From a checkpoint of a small image classifier.
Model: 2.2M parameters, norm batchnorm, activation prelu, depths [2, 4, 4], widths [192, 288, 432].
Training: soap at rate 0.0032, held-out accuracy 100%.
Rows from block 7, named by matrix and row number. Rows with one number belong to one channel. Each number is 128 + 32 x the weight over its row's rms, rounded and kept within 0 to 255. All counts start at 0. Numbers have three digits each. After the name is the row's rms in percent of the matrix's.
# convs1: grouped (4 groups) 3x3 conv (model.blocks.7.convs.1.weight, 216x54x3x3), inputs within the group 22-32, a 3x3 kernel for each
# convs2: expand pointwise conv (model.blocks.7.convs.2.weight, 432x216x1x1, transposed), outputs 174-260
convs1.118 087:152097150115113139175122133084154093075137054100142122149149163094165159110168087115150134128134152147188145152081188070106100083100104104146133188091148126160141172089184089144149148134123115125143116152064087190100233068133169084129159088161177122150152043089131128106116145122096109155116124088
convs2.118 097:129064140088122077109125164133132140132132143160106119109085077117087091063125142186122104117096128155097164132137127134040125152086159131135179083098083123138068137128134120188137164092080104097078111190141149088151144108132125096151137168103111155132080099105
convs1.119 086:136107133097119139119125098150157089128140091133104118097181144116139146142140133065092107156123134102108100113171130181185178082124133088063139121128095144068145121135155122161139121184106160116128141173076075106081144142102140190173087145086146131115147160164124123100089119139122138103153069149
convs2.119 108:089112086085162172115134106188110120142160111092170046124146115108105131114154146091130068155066145123154212153151172079112132061113131131133086123120135101117059167134112149076157120144073084165086123149091109110075156198103095115082076179197114180116072161132
convs1.120 089:143113130132163105133118137120103134181102140149112103121217114118099170117098073093119152127096157148194176158151121061113163095178117152114148145113107137157077171087111127135137116160110147059125160169102090072125175082116078143099121134075172125090107099068136191105149174127149124188117141090
convs2.120 096:134122164118191102148143102134160096040127105211121126105160103148128070129148104125132113091061144163105119142172122174128108201164135127099108082082165152132104081055084118114168171120153140117111161080129163158137157156074104099111122131137159115089186171110
convs1.121 108:093068134140137128114115098126153114092126129179126163144186200091082164117102070144175173105094145119124082103154165099129061152114130179131148179080193105127140150097170107105113122151122124065105164149119173162141121117155134129127164137116082157134141170144130095135137249199121094172102062167
convs2.121 108:158143153157195137082129091096101126057083122097088135143109167096141116135117154099121129039171131088143150089156134108160187162108115064158138147086076116159089175161114108117105133141116131185090117157117115140080134131107160123138089100136110127106146080165
convs1.122 092:139127148116161113131117151087187154102131134150101203117099079098137083109147103117087124078138036091121093114140103083173098128124134113055182071125168154146110103128153142114179090120145137106096159144155137160127106167095090094128105191168086089119098123177114125131126108114105126125127135165
convs2.122 094:113128154097076136168154094128118124102095116114130178116128143123172142102154143178151094086099132112109098097124130112183101089089162127132113143114138161154132158087092140083132096060124053100151070074106171137156105132089125110126120106083183110150127057065
convs1.123 107:138145111127104135115140100113143144145132068122168100165125168118144094125105074100144144152133182178122085142133119128124145103127110132157148107085143125114149126145133112108173123218140119089127107151108117138142176092133153069119042164080127130148148134177130113116126163123123116157128141099
convs2.123 106:104131138079143089120134142130101143115116131078154120065184102085173144144157130132122095114101096118143152091101173125109164205137162160123147107132160116172143187127150137123155166066043086159101112163142145161142077117144149068062163146114159160099152147106
convs1.124 094:106147141105103076053163095134081167052123089128119168185204094190180158175133175123130109177157105196118230150126106148132185136094114119162156102085174077165104098112167092154173132119129117106129106139126131151128149162126144101193086042133074123169123121134084141111112100100104079120135098127
convs2.124 091:115104113171161178094194143140167193127091155107169125118083046155095106058121152136112121056069104101135165139143125074104134102169122153130141136094081088174132129161116093092153132091134107058142191139155122117128195156122099151136129122148136137160121132117
convs1.125 098:122103095132152165181145151097140127188182129144113139100127108066085108121144085151123086091163123177077064145122132106147098107079149108108108184044171149066169140117126114122166044119117152167151115165115127119155120146140141108153145113152119112111104085084113088124155109164159077113119137113
convs2.125 098:154096178131126196077091127157157114115129140111126126194111147139111123062060155116109102183096140163146115162117112112152134105125117137112156124138125147084050137102107159121106104165145109147057160086139100112112135101142095145076144136154151064072144182173
convs1.126 110:118164146108147117140105122130116151137065164115065153119157114133190078116133075134128097174178074168179075116101125112136104172124107119141115077148138102209149161032121081090138159092134114132109133110167114141125167146134101109127136124161108122121109122099158084097153130107099132141097145145
convs2.126 103:169180164105144166206147154146072122172150104160135151156132203155167125091183115173059109086111113119138122147131115118163143172139140138098058111114095161122109174117174166095085112111143084166100138146144125122134132123088127119098129096153137123160121124183
convs1.127 105:129150142099135132139123151147095144149140124146127115082114149160082093099124102122089118180167235062111103101147152172111167138134178072071055131135117092124096119114087166131151095136080132132167174177146074065097058118061148136171125156149113130085163157183072080103099093121136142128134106103
convs2.127 105:119114121114133121094119085075193175124085136140095138096095117124137136094150127119110162124123084108104093123189155114145145164209116106099123101126129082195162156108163190144140137113160131122176208079120052172131092150090114128104146144175155110108132142195
convs1.128 095:140092153134122149103126075099113118097132169120190185198122068195071107181131167159147056143116134125126134148103108109110169133175086215149147224102149110091136143137144093185068156109123098097169070173166120129156129136148120164132133168125140146098128122148151105128188208130188107031128110146
convs2.128 100:180149150163132142096128188097103121116149086125107145178155114168094160144139092201112120086111161106100119113181130134111162117166129157158167133166110133069133124104171127097097133151087103163113109158107092078087126132143082100145116165087150189151209177139
convs1.129 094:161111065133127175170123164150136153143164165153107081122165136112068141070129121111112127155093112153134125090181105120144137132150119094103128145122088150149145136195079080108100106091150152162109126053125137125124150134080143138117132063178117138081123087133184189148039116123187106139132149111
convs2.129 094:138187150150150090142108148180108160121154106158085085174170175138181140145118214144131155071146166071134139100076118097170138090144148094200128153140101195116144150073127103118147142096065146160081080077165136112106142118118158144137122178120119118121104122091
convs1.130 092:141095112161120156169158169091183106140149151056104182135089154139101059087093147142099133140146092111096099141117097154045049134139122159113197131180177133159137158123145118111167096132162109098151111134169139107092157143088169134082150099147201144180121172110085111156127114149169168135208106134
convs2.130 101:055089111153085159128146088139118133173125137107097146161137130126080071142119147141135147069113105096111118103053125111185080137090166080101157106123148126086093141110146135160156122152105104117104109120143105206135143152068147092078123084132138171154086121082
convs1.131 102:102090173113147104130146135140117134185103089168123156121178124133109153105102104097160127087173076111134057190159095126166088132092129157077116106120243130160165144135131175039089139072134114103145107100153102151146114072118111093144073168165149065119172179165110123121092172117117097097135114164
convs2.131 104:155129149146121074137206138089166132156179108145166079060193134093066080108117098136122186202165111115117125130155136109132153106149135104152138133102133108119124082099166080161127122167129102082111143119118162105099096109162141103142127104083160152111087100133
convs1.132 104:102157115148156115151100123187181124092133138086096114086098065134115185075162135134134134107115157108165106139143149104110129127160099054117080108135226108146096117110091133051140122182163108200161111095089098085102101157107090067170189087155134156161097146090158144098112105078104143150117139083
convs2.132 096:057180067117154103132132131178107120139146131149065160116142146141159117127143125142117131150162141098127142123103116124113196170084158119095137088154174073123127130151087139147169119120168098158110158128115169112132124113131125192125149052116119083189141111103